config.yaml
train_examples: 145000
encoder_norm_position: "pre"
encoder_bias: "all"
encoder_width: 384
decoder_norm_position: "pre"
decoder_bias: "all"
decoder_positions: "rope"
decoder_prefix_bidirectional: true
decoder_tie_embeddings: false
optimizer: "soap"
lr: 0.002
shampoo_beta: 0.95
epochs: 2.2
warmup_steps: 330
adamw_weight_decay_other_params: 0.01
Rows from block 2 of the image encoder of a small image captioner, named by matrix and row number. Rows with one number belong to one neuron. Each number is 500 + 50 x the weight over its row's rms, rounded and kept within 0 to 999. All counts start at 0. Numbers have three digits each. After the name is the row's rms in percent of the matrix's.
After each neuron's rows are labels from the 100 images, of 14976, where the neuron reaches its largest size: "peak on" is the class under the peak; "colour at peak" is the nearest of a few named colours to the mean colour under the peak. Only what is clearly more common there than usual is listed. The data: rendered dice on a table. In brackets: how many of the 100.
# gate: MLP gate (encoder.blocks.2.mlp.gate.weight, 1152x384), inputs 128-191
# fc1: MLP up (encoder.blocks.2.mlp.fc1.weight, 1152x384), inputs 128-191
# fc2: MLP down (encoder.blocks.2.mlp.fc2.weight, 384x1152, transposed), outputs 128-191

gate.243 103:467503550574549463525547477467486509494573499548444453530481527500472556533454540340540452492506483566481513471536440369472491465530439597478515541549478566470507584511528493598538423475453479
fc1.243 100:440482378406490440422464489564491529547366412480486567503514413506532468558497442579456501449573501445603471511398507551516485483554598532527516509456510455468510487532467546537468502483514469
fc2.243 110:580479478579454530547511517423457508558448494481482549428446535482422553507587427507548536481481457505577597474466371476442536415488584503440511454444503466550508554580505540492584540515477533
peak on: die with four on top (38); die with two on top (34)
colour at peak: green (28)

gate.417 097:606325516499561435412492459515517526522427487453477478481552465543522505455533504567413549465458480443514440381459527542456370490441434536513453551547496599455355435489471379543428474539462561
fc1.417 095:433436494566519407535422533566562502470460412527508570571530564390474501420494497560470488446500455478561440532469451423533465504494464410531474488638606444572436537528588481469521488433498518
fc2.417 094:506535567539481466536459602557416528484486537472558520629519552469395560552516568579500537443507451507408413506566532508550419466555420550559476521479543503474490504544514459481496547468506474
peak on: die with six on top (52)
colour at peak: grey (47)

gate.751 100:508505511523530550476586531417567533638523514460508372460532431557502470502557583574509523487552550491576538439523499447558487507436519481439550441509562489498574584516540552479457481506516514
fc1.751 097:476575525577442415417448474445515439456495474565536473493541413417464516448547470546505510482426412468517464562487490471530530534453544538424560398528594487492479484531499543487397525512425506
fc2.751 098:554591494507514492500406412482468447415526590513474542528379428489453506532526493508538445502453525460542539529581385465562445538477502522498551473448432505492440485514474479465551527504587473
peak on: die with five on top (51); die with three on top (42)
colour at peak: pink (34)

gate.37 108:582609478481407528556381537484486411545547519461574507528503500366523487536546583524506539528497484581536505474555488474551549505590454505436413518484479587452572541501536577479469409530579449
fc1.37 112:529408423493466511445482586541567552596437499602596527531520440472500521555500512548474565433429492468530577481517498462460419475460559491476481475533396538497451582451422439439495522476484502
fc2.37 113:495479477568545520518461487499455531485582538501498648418538525498516543451553467509583478455482496448454436411432456507502373496550520445510426478489545535522474496550484551486490465508476552
peak on: die with five on top (31); die with four on top (30)
colour at peak: grey (44)

gate.498 095:553521477529523481487510475553432411471525507554522429483471525499551576483438532400549485381528494466479424506487516483491486524494484487491394587474560563475455503492475474553399529523511490
fc1.498 100:576512441551485491454488510453517466482570613564499503531549492415534453447479490534640455487425457467456497529471542468534486512532576527514398484488491573468544604526520536474516466446467423
fc2.498 093:487497431468459490475474457491474515519458432436487499495453561529676492493418438465605474499511542625477482544469470521499515448488454576419589478486479420469542571453500484528543472502462494
peak on: die with two on top (34)
colour at peak: black (41)

gate.567 095:525468551549447474553519469532595495528445380510508433469500515523514471389538499546501478414505502558547480440534476499553523508517509507485404562471483550468433502567476537495547518438537448
fc1.567 090:510519489465418373446415518391593522540439509601539570464461502564548551495563598483489593475511552567525560430469534538418548512472410393482547514466464479495463571418530488576466513503452544
fc2.567 097:500415535447442501429509517477436417518539361515470543516553471483484496524519492503459395497534430515428488489513499586490447522584512502486562519539528518440449546519528467554475503403502464
peak on: die with four on top (28)
colour at peak: pink (25)

gate.388 092:552490582423550491434497633448488455482522409466529517469518510502509498454516442523520480471518495462530571445484568498423470587481507452563452465445503512523502563539499559498508478590523521
fc1.388 089:483553490511484495446443612453473509535482453475582441469477488418471613499559414467520499570537563442478500540486610459460448544547546517425496421494556454494513494489570567442490464531495538
fc2.388 102:557478552514546478476517505504528462485475546434489556498490590483565513591534455454518494579478577421468551545560497491506504577361562420555546514521412517557521529545532433491568487501475468
peak on: die with two on top (26); die with one on top (26)
colour at peak: black (88)

gate.130 099:444507496516510514487482465447530382426397458387482463466464528598491506516597592504518514536462547384442557548587459548442451566449473476473446495541487506506459487565471473410427504405380562
fc1.130 092:507403473447539449538541506476409568494594597501533492456578500515408491505582454471509537579597471500555445539555522566502488495442502485432538513617504552506414463455484542508519588454518479
fc2.130 108:360514535559470471501553509455551597519476415466452531460461538560488471461449489558422439388468515502470553525567556474494457461514559494521487522478441419480485547446528542529562497393503510
peak on: die with three on top (29)
colour at peak: blue (25)

gate.483 079:508406477447521425445500477459493538461498462449542483412532438469474484544454546426488563394472450532464553427443475517504594527455529410551573526478472517509508475464456509534448567407459452
fc1.483 088:511515545490461486459524460465569569508494456477509435436543507378486472501450659531439578500451514564488539446515447440435542565484534440535490523432518518568621637555427511544397488432483372
fc2.483 098:574464562537517458463477466446492599481582442520541507520414471527531544471471475526495422496587478540435581485529483515430402496478492466591524468476450507470438470511513503564587476445499512
peak on: die with two on top (72)
colour at peak: grey (69)

gate.392 096:476514467467548497466528425471462572474550437438480490458486567531580530497499521596417444487437496558447493505528523478510517498494499434498508502410487429422411620472448510458490473557503539
fc1.392 105:434479466551445441472498428462591448543590492477457429487391487517460524624504558564510535411521463504476492511540468481492547598450521504510470467406500444476564522489582435547522517520436420
fc2.392 105:614505505453566433579433553527440518445499542486522431515569502443483439489521478516520457458612473465431506391571432519467540555539478559505517486510512445504494507486529514419585527473505499
peak on: die with five on top (33)
colour at peak: brown (79)

gate.215 089:511549445574527486465476527494519476445459502440468440474496504518419488464484535456495456560489511427508459526526525489515528554522484443512412548560626571501502549469504359435496497520482522
fc1.215 098:574486559541550481605519545367409488545398457505506472480453553479492498568498542426528619521504498517501467482511458533561468457400490558562495490521631469486436498493512518451462474569457451
fc2.215 095:512529585469443521518504457440508496618492450540451465506512538453553589543471528477507592528479532435498513559487480489466484565508506506499558489446453450520492530535487533461472520502480485
peak on: die with two on top (53)
colour at peak: black (97)

gate.512 100:427419488451572521449464562497492543560426352504458519481507437501495457479465526310590525499517541469426532434504533636496493511397569522570571542552510507438491426551487544479499488478577509
fc1.512 105:528464533492608469484546426526552581512619560384457472495502470572561393473497487483525462489453565509451543529552460486441556522524460349524493474596537473520354483513464467521550528424481559
fc2.512 104:528530516496518458502445507585501473569473533512522503490459508432501480545543555443495580505427488428418534375530451484451519594562464528496507504442474575461482536566533494393447580484487510
peak on: die with one on top (25)
colour at peak: green (41)

gate.694 097:491446498522524556464518541590542484588568479617521465505438488530550564491466509513485429558611490552569448492442468539449534522466512537499470423502509414541542491527574499479622451516564645
fc1.694 104:435475546536439577426505446487430511545550481452384442538462515500435442467578500494534481396543534442514537442612522514483541492552569501459502527562496530393521427539469494494534504515490492
fc2.694 096:501524498407512508508537457451570608481427531624452529459497535428527500466504519483530420508585625622416500500404523466387494452373436454513491398530458442543452504449523520508622430477548575
peak on: die with six on top (38)
colour at peak: blue (45)

gate.724 093:465544506568512556518463520466513414531531469410525476466599504569475517531481508457473578461492466452512482524458386512500482591572565462492437568504549586514546542494545517467411441430557529
fc1.724 094:501496484502513588453509505558582510504436534482540529488589459518508488354473505507551509443489508552590447525498500421498485587582520503413455556583547462375515496534486504539520600468561400
fc2.724 095:410545411564527546499475512505506585443538513463525417452514490559461462500429520506557448407483478469435446434548475393522612447512531525478527559532476503527584500493550526461541442447516581
peak on: die with three on top (32); die with one on top (28)
colour at peak: blue (73)

gate.621 101:589496536599518457547487499371576485501496470507501382511465439514421502580531524528544520518568483464581458492578400478493552519472364522498464474461645512477485516474517392470469513589481529
fc1.621 103:423526519518526557444505555449513520474515560572443516458515512514542378467526500471470540524489437433467594462497511574492509459560440504575542485455540642566471487506608479548479369550531494
fc2.621 098:432470527498456537490406520456539548592428535477441483547462511508530456517516443484468562499471520482536554596503492509519425567503569555497579423525519606582490566446526468533526422570444508
peak on: die with two on top (27)
colour at peak: black (80)

gate.552 096:481425466492385523555488555484495507436516475390445380594537469435526523511468480556581443552480557549510483525492370395482438488440511563522586446477475493466539549457392555488578538465489535
fc1.552 090:569537578557567534530527472472461482539513590525492507444514463520544406434440448477460471543465513503417533545429526480555521511493473503459459447445539485447468443465499437418520435578587574
fc2.552 091:477548458556431561488446567503491507450486606508454577535527439573534397402485516536497528490483522519539509482510577512493590560447520514426482454437562563490516479581564528464553491561462568
peak on: die with three on top (25)
colour at peak: grey (43); pink (27)

gate.34 098:443511463567454475401453517439534539516422442513558492506525471499404514477572498442598509486474545508507542440554468483503374522519522485500508425490559636489582555460545585488530492467464528
fc1.34 100:560582507486473487536487460485504509542430456500532564465546462520437452534626613517523471478530484480586502481576466439503561519419512571416441452528550467549551468495564530492514517550488443
fc2.34 102:498481465499527517572459474572472514564498491523483543437470522442478441407510507471455486501487390466519514512513503544531524467502509426411406463472508394394451568561424475429533504518486467
peak on: die with five on top (71)
colour at peak: green (29)

gate.425 074:466499487554519400428476564488491445533469583454476582450468472551461592390531510459492556425522439498500546538438483574489471439520493548462499465524447546575497590417499489535503540570502536
fc1.425 076:518484501457516556556531459490493571472520404547521478583581566465522384616441479557518423581477552499447467489559478432517541533414504439561531551457541457447500448573514503474508472412503475
fc2.425 090:554490446551470543498518568528564574591408413570548549523504486505502509396567508585473526481576499496425438507513572574430469554485520549424446459542495472498491520502484471562582457466397572
peak on: die with four on top (27)
colour at peak: grey (85)

gate.354 087:550469555589523535496514585515447478467493519520470592598510514471527536478523533480489454465423616475502485502440591528551519503525552529498448529551545551556539579505525459478473482467466504
fc1.354 091:512385487474367473480458500433577436452436625437588497496487518458500494549437530474507533551388371544564534499519508511508449522474515480551534510498470471492481501415506559432473544466505560
fc2.354 088:526590533477451501441479564562503537443475437445500517451525482490478614449469460573484470454491481614496563502517471507508466556394553509499496468456443482532475451478566393553500503603509583
peak on: die with two on top (35)
colour at peak: grey (48)

gate.72 097:572487452462505529442505523516411495546444417516496502480492426526505559511406512511506539434432601565414564492437522480468535558467445536458515437477422555454511518514475545589470558428464538
fc1.72 101:506535524559493456567533492540532589483567535507539536523506537564496452547592476506450456526521395487602402503522522523596460534544481480548550492565559484545509529495511531419577436545523492
fc2.72 103:520488524416491524494482492560484460534498531457579424533567561384471503456538462482515410503481445525460400537515501481445599479457444522507431533516546488446514528597539505453457491486487480
peak on: die with two on top (41); die with one on top (39)
colour at peak: brown (96)

gate.709 107:530466525451493527584411506428522500539493501472515522593518448545470565476457575451490614528468481494505552544514626397467451501447478440553454462452484582481571546499450538503428509477495476
fc1.709 109:507521497540441472467486647542526457563493469493490532485548496407490473489560507614476510460514492539508529515494447543388503519517499517500519433460441563522478595514520436552476591532535462
fc2.709 101:565538435561536536446525482636396513576557506532495475512483379521460563509462495481602480462454512541484475496592529539534623548416548600474457504353520388614606595583481483527542560547573451
peak on: die with one on top (77)
colour at peak: red (32)

gate.602 093:538458472515459499453505506565456551495498546461461493512581454453528460476536449494497540478533512500524409595412513477518511561454472438484527538501474454543540496542489508472652438450482557
fc1.602 103:575494569428406444484569513545579441422494506440561571474566430418516608494493505579497500549427546453501541545459451499460499542437462494481537488528498523564540578528560425491492443448440472
fc2.602 095:442414461517546517497522493592438382570573490458486568530565482519438445488487425578497571498429549396444502416506479494594440512607583468481514553490567532419508485498573554443467492607496539
peak on: die with five on top (33)
colour at peak: blue (86)

gate.204 098:446584518559468543499547532498425466444401517427481547485588559451547605533488615527485577445545393497581452552518520428451534500531513473478464448485555550474537593483440479560504537509513444
fc1.204 098:486548437468471461505485486430442447516400460469542549505543505477498541600480460533601434585500473453476446601511576553526567515464509543563497476435518456551465502491491459461456532401547551
fc2.204 096:564495420435529451555485521568459469500441487464444517599507507481540511485504520622446433552472533524525458602463439478517511491449475557521461571463514540508481391540526535461492476522486444
peak on: die with six on top (65)
colour at peak: green (50)

gate.371 085:459524485487538602536496429533526439512545533490515570497579539525476576461433597511463435496407492519486556484514471418537532527472521486505476460435482660490486500514480474489534464365513502
fc1.371 082:448455419424472467559487385508478515381551425502473518452481475545553554472493595548585546392485514528429461492487422529509501411526373496482647560511484520510439438460438553491485489448509521
fc2.371 101:469473544460427504421538511443532509450502387495538485519502552512584484555419536469495442663509488506414519483489534445520533434482529523575501470501454503438565471442481542452498483538506420
peak on: die with one on top (46)
colour at peak: pink (51)

gate.259 101:489396518556578536496525564456461469454546567493520568563438520563532463448506531563509532468473512447485500503441499502428475550480490460530420478434522462551567500573529499451546445419512543
fc1.259 107:554487516441445449546551492432650573545529500513460591459501395589549457527472509549520529572553509526491479447563474604506499430492510461412483478433389567569488424449505505429537504511455421
fc2.259 101:408515496385521592502504499530540589441562515498526498485411490452522542536480463516570492457530459508442408457500524507536550474503432364508570516534595560540625473499522573546526487575494435
peak on: die with six on top (84)
colour at peak: green (37)

gate.300 087:499536483447474534336502574478510588576595539435478515456533457451574538437598488530502515555395503537533501437530480447561485578497586476471534467518506501537560427575507551490446522449430458
fc1.300 088:478513482636498612389490563485503489526538532454468495563567526493523460532617440521552460579518483490545499537562498376566471482458540497453457423582613474555582467483548464426519524565491485
fc2.300 091:499543470575505542466436519594494485498438556422434541488543540475464504460442443463567500482403512518470469540557552415564603436502490418331516474414536426479508465542473524504570582490522539
peak on: die with five on top (38)
colour at peak: grey (38)

gate.38 103:592525513564590561490445457568518464464518487492428480509568468465461541468546469493512533474546455479484516510463467491482513412607581461537482552469550473508428435444537385459470446511557489
fc1.38 115:571507536479522468501472449543500491485525493504493611498448546492455552442607406485546502461560467404485502598488422562500565528610510432578433464517524433512549564474427427497405518459499470
fc2.38 118:436497509607526544423529511565569519438538553440581486517599481560497542447516514527568473493505549496445598436463536482516493496460548550423479513430528385473633548459459450469523560528481534
peak on: die with four on top (32)
colour at peak: green (83)

gate.403 103:528454462482478465451501511473541475509490427488468539494453414605518527467555460498491559494504567475535372495493481499500483537528504459514519473540452538402468559560497479528585417448457470
fc1.403 101:492463422586526432546490510514478535418488438433531518545495452501513626641511451530533534538462478498503480624424470512541426555480472406530574493566349543404467496568410535539515473470491513
fc2.403 102:473473567561545488428504585487440414588595578438541520581536527420465561447525563464504570431521482488437504543545415420533510494488626521531434445531464486575495538481439525559464451501411498
peak on: die with five on top (26)
colour at peak: grey (38)

gate.311 107:507423428526447569557508542522504483500379486433492492546569488569511455506530466511547566571509591494473484507514488506532455511524543514544451472427553490470617533544541432401558491536437564
fc1.311 118:486508450485508514565443597404496533548564451422456469482501474482482472495590452472559537498534499425552489465577469541475410486394552451506536482365593475547522567553532459469460501557427454
fc2.311 107:448467488348439395504517545461500484558512460440536555524520544525538492548418503533482530434541471503450490559533528585485491453432471494536484555484476426492543490497501562561498456443517496
peak on: die with two on top (49); die with four on top (48)
colour at peak: blue (35)

gate.194 107:460613518455462498450490469537474401411450516530500603532495539436505498511481470617546417522529605441551491538471590477618421510536497463536437502498509509451590516520511518507444503491505472
fc1.194 103:515465544461472513509475437505417375499538542565503604592490488501454485513423501461586535529480514459510480534487627566527496511492477580559473461562557445442454451415498482499470502473569543
fc2.194 104:539454483553474460487420571486427516454428506530516444484484544592428372553457483525483460535509418526582435499461486450449431505559476494431553457502468558517453518376486561526508472476378541
peak on: die with six on top (61)
colour at peak: green (37)

gate.408 095:492586528603544626548499425471470524545479568443468487441490516468442493442524471458503510556574497500459408584483530559443427561521494534490453543491543511591518551535379380585412482566565474
fc1.408 095:449577422504508445443566469536562616578528601546483558486490467468519486574551478529471511419518481419498624483458541501489550531451538497576453572500477513529434514503523558460478393514514514
fc2.408 090:483571422433513531516618453493431518515520638468525563545484470489460562476526533624528475511552356329514459514470442504536538508496507550586496457603495510461491561505486545466511489513497449
peak on: die with two on top (59)
colour at peak: red (45); orange (25)

gate.427 101:420440507510454548521533588520515480567542539498445476513487546503534566535473519584499470446519588544608497558483509449552520543463567436459419440429592491483575557562555468475555458537535561
fc1.427 102:542494551502457515503545513474499611477503477529377545471615444484538542528535558470508580469458540584509539499525507464513422505487541464485450370520456587510580507501509562550493424521540430
fc2.427 112:465457504497432480472582511374483482502576399478418426515524531424572484528492552591491547601512457457464428477499569378515557535555451501473481516521461568521499484524456452440434551508506494
peak on: die with five on top (56)
colour at peak: green (32)

gate.635 097:458553457448505454577449583497410514504462503521469474423516464481475404575515563584438531473602622594376552498521500552487481492517535510458489495433505497599437578401511399527481505609453441
fc1.635 096:541514554519515567455570538489527476473497527572552505506443447455506490483384470465518505588509458476442381588482502554564514585507552491475475505481499488386436466433437476574587549471566578
fc2.635 096:601510486515411593509558453573618509427528551521550462509492505504510502507440372512499525541480481489528447538483619478525598416536523529470554554540610536435555483494502437471526485553512477
peak on: die with two on top (34)
colour at peak: purple (33)

gate.684 104:397470490494531523524530475503577510525542498482511596497523447452421468488496507379500505533459517441516534484591513520597521427486519471541400519530556487391504425535451455499506415525452512
fc1.684 099:528488433599390605492471493438566618609548445432474495450495537561472495479494573562551442536559540524534527538479627504475455533506543477613449542477513480619570503452552463603492433505427494
fc2.684 101:575552488546486528536387456416562534412448543471480506532556435484508498515523486441527502617452562403481488596435467437407455536458528499580534536489526552424497596577525498427465469505582481
peak on: die with four on top (30)
colour at peak: grey (43)

gate.257 092:526459431494457578441514541523443473480492441532485456470498497553474490492429557421557537505437547580395499568456475512496513494455550451451539465420540506536408369505472474505440562439513479
fc1.257 094:457499536535532483525478582485465495452532569609549513624494527575416499534623380583546428450493380398564409498479533500608440540494492511519511480456504488475499336436519527491582469508516532
fc2.257 104:488457438397526494507490487537541408546477508445558392471617571422529514496491555506531464468444461498506393539465551555494634462496480501534428580545547451411474553526514547430475532532514467
peak on: die with two on top (44); die with one on top (32)
colour at peak: brown (97)

gate.445 092:460540496483435484532513488511481524518476506527419501518516523507478528501442504455366481541538574513549525521527470553430507484567500537396444536411532495506477587512447470431483549421602619
fc1.445 082:476450433594495464448548548478498643494496452551421489530469520486459517578550460519430473530572519487492381469475541442550552462484525499460489523503543431510567526478447558445569528502524553
fc2.445 098:489460508481551467496530530558492470510557443513554542576465543512537480494439537488570510461544554533463521431439526413539508552532451403478577478512474554545429394430588522427507597510502526
peak on: die with six on top (30)
colour at peak: grey (60)

gate.250 093:510529469520473558471439511500422615500494441475478416502556446444461528553579506469494499476540506502448544415446543449509434516483495401557559439544509529530513440560464567470564452436478564
fc1.250 090:432423523558484527488420514514537470556553500497489435568476583540492526507508530490543526543486532561506529541620576453501536512376463428513565529463513397508467565477473507495447584449446482
fc2.250 092:491468506464474521496489488476490451412538511569558540509463548532460562539459460595533482584432549590533494529555576494437507455467545514584550448552497458460461491431537450463513491501453504
peak on: die with six on top (31)
colour at peak: green (42); cyan (38)

gate.80 088:484538526471570517535523489519554492440541450457525505409590557483451485549456519601525458414564556491344522524557430417497416596547463513554403570490520461554546471590459440538517473490519522
fc1.80 091:462569549476487493538483500490492502452471416468564521473510607468551476462585422522460492450525532436475550561452438416515435540503547433566525579554483538512561561485468416540493519485507496
fc2.80 095:482414547434533490454508471492428443501571491617487497472572468465532522575456507481457614534510437447516489451488552559532535504571377461474447515483438562570501566570591445413461557510498435
peak on: die with five on top (38); die with six on top (32)
colour at peak: purple (74)

gate.200 096:510585532566426523355497537520473480422498407588540600445571556483543401431488519535465460525605546499532531445456555564491488501521473572555423512498456507490469485424496515478386514453524516
fc1.200 101:527527501473452557568505510549444534477441424479477423550480474509492492524449508541444441506463478439496518507504558540509513475539650520522493456470438557615617514458524504522490503553451484
fc2.200 103:451475471526535500528507424456448411341609576526485387548523553524484449469544541481535470572435526535428533526544516463467502542517459497486503588542469522586526499545592441395493485602480437
peak on: die with five on top (41); die with four on top (31)
colour at peak: grey (46)

gate.461 098:503426559530585546532490490587500430548422539489441457529534471484538527439440470481450529431396484366495493520530503522476433510531495470582534514574521513558491570539563501422544504555555484
fc1.461 099:502647515477444516486454517463514468552498497506400420491560513467431505543472534406481413511471508416476423493532589498489457575454576625470541540477521484494476461511408664549493436545571495
fc2.461 096:425465430502504585559497528526500453504445516482522502476449565542534489550445497533518493440484428493483564484554385524482564442542488511459523517411551460506433490509466514570480509549517532
peak on: die with six on top (70)
colour at peak: pink (27)

gate.686 095:535505495409478595553532535409514490439487524512528477456484503498445480453447606556500482510552492528411483446438626432572595489551483403569514553570468539554474466470521528472506495573481548
fc1.686 098:512506496530546517532436485479495526464475394488529447564526560460436449516512548514553480522508590454530558509484554488572542472416434469535537483448489402512564473521452456472571554581471512
fc2.686 100:486594538478511535522477456548527514573497475462455476582544487496515546476469595534433475440480510537518510512429543469537437538494526433451542455478498511475511588425488574540541489545632428
peak on: die with two on top (25)
colour at peak: purple (35)

gate.120 093:522487593586510436500548538508495521490506530490479538514561485486472455426489468457486424491566558603557481477550461501549497523539577504581531497428460570473548499484488562435509488495571511
fc1.120 100:557540577469405403514454631564489443515464392529571522567467469460471541499458598510491625472474503466533441492399526512512526576535504495479521551501411435519502467461507483515553492551502451
fc2.120 107:420441484502442519448520432454503523404505514489479562482580453552511543411492453586550345448567521564514555564499466468483428453465518475456550476459477522474447502478502616559586559482601606
peak on: die with two on top (39); die with three on top (25)
colour at peak: grey (77)

gate.121 109:577477488449519459492452490517527470590497489395500530511470530539428563487539478460559550514499537489574465477536426490447539457488457491500488447449546515517443457521493457499496458531456473
fc1.121 102:459481492494521534546506525460457459491489495544462540477477498523400481474522453471507527502597476517590477536519459588462458469537566480478539494514485510455582516518539542471494482544407449
fc2.121 100:418488531515533448472522631513496505536492504411510555495491545497464523581477483473430503516520494441480484529505564488475533465499440566543479515562500450598534537548468505501519551421469541
peak on: die with five on top (39)
colour at peak: grey (44)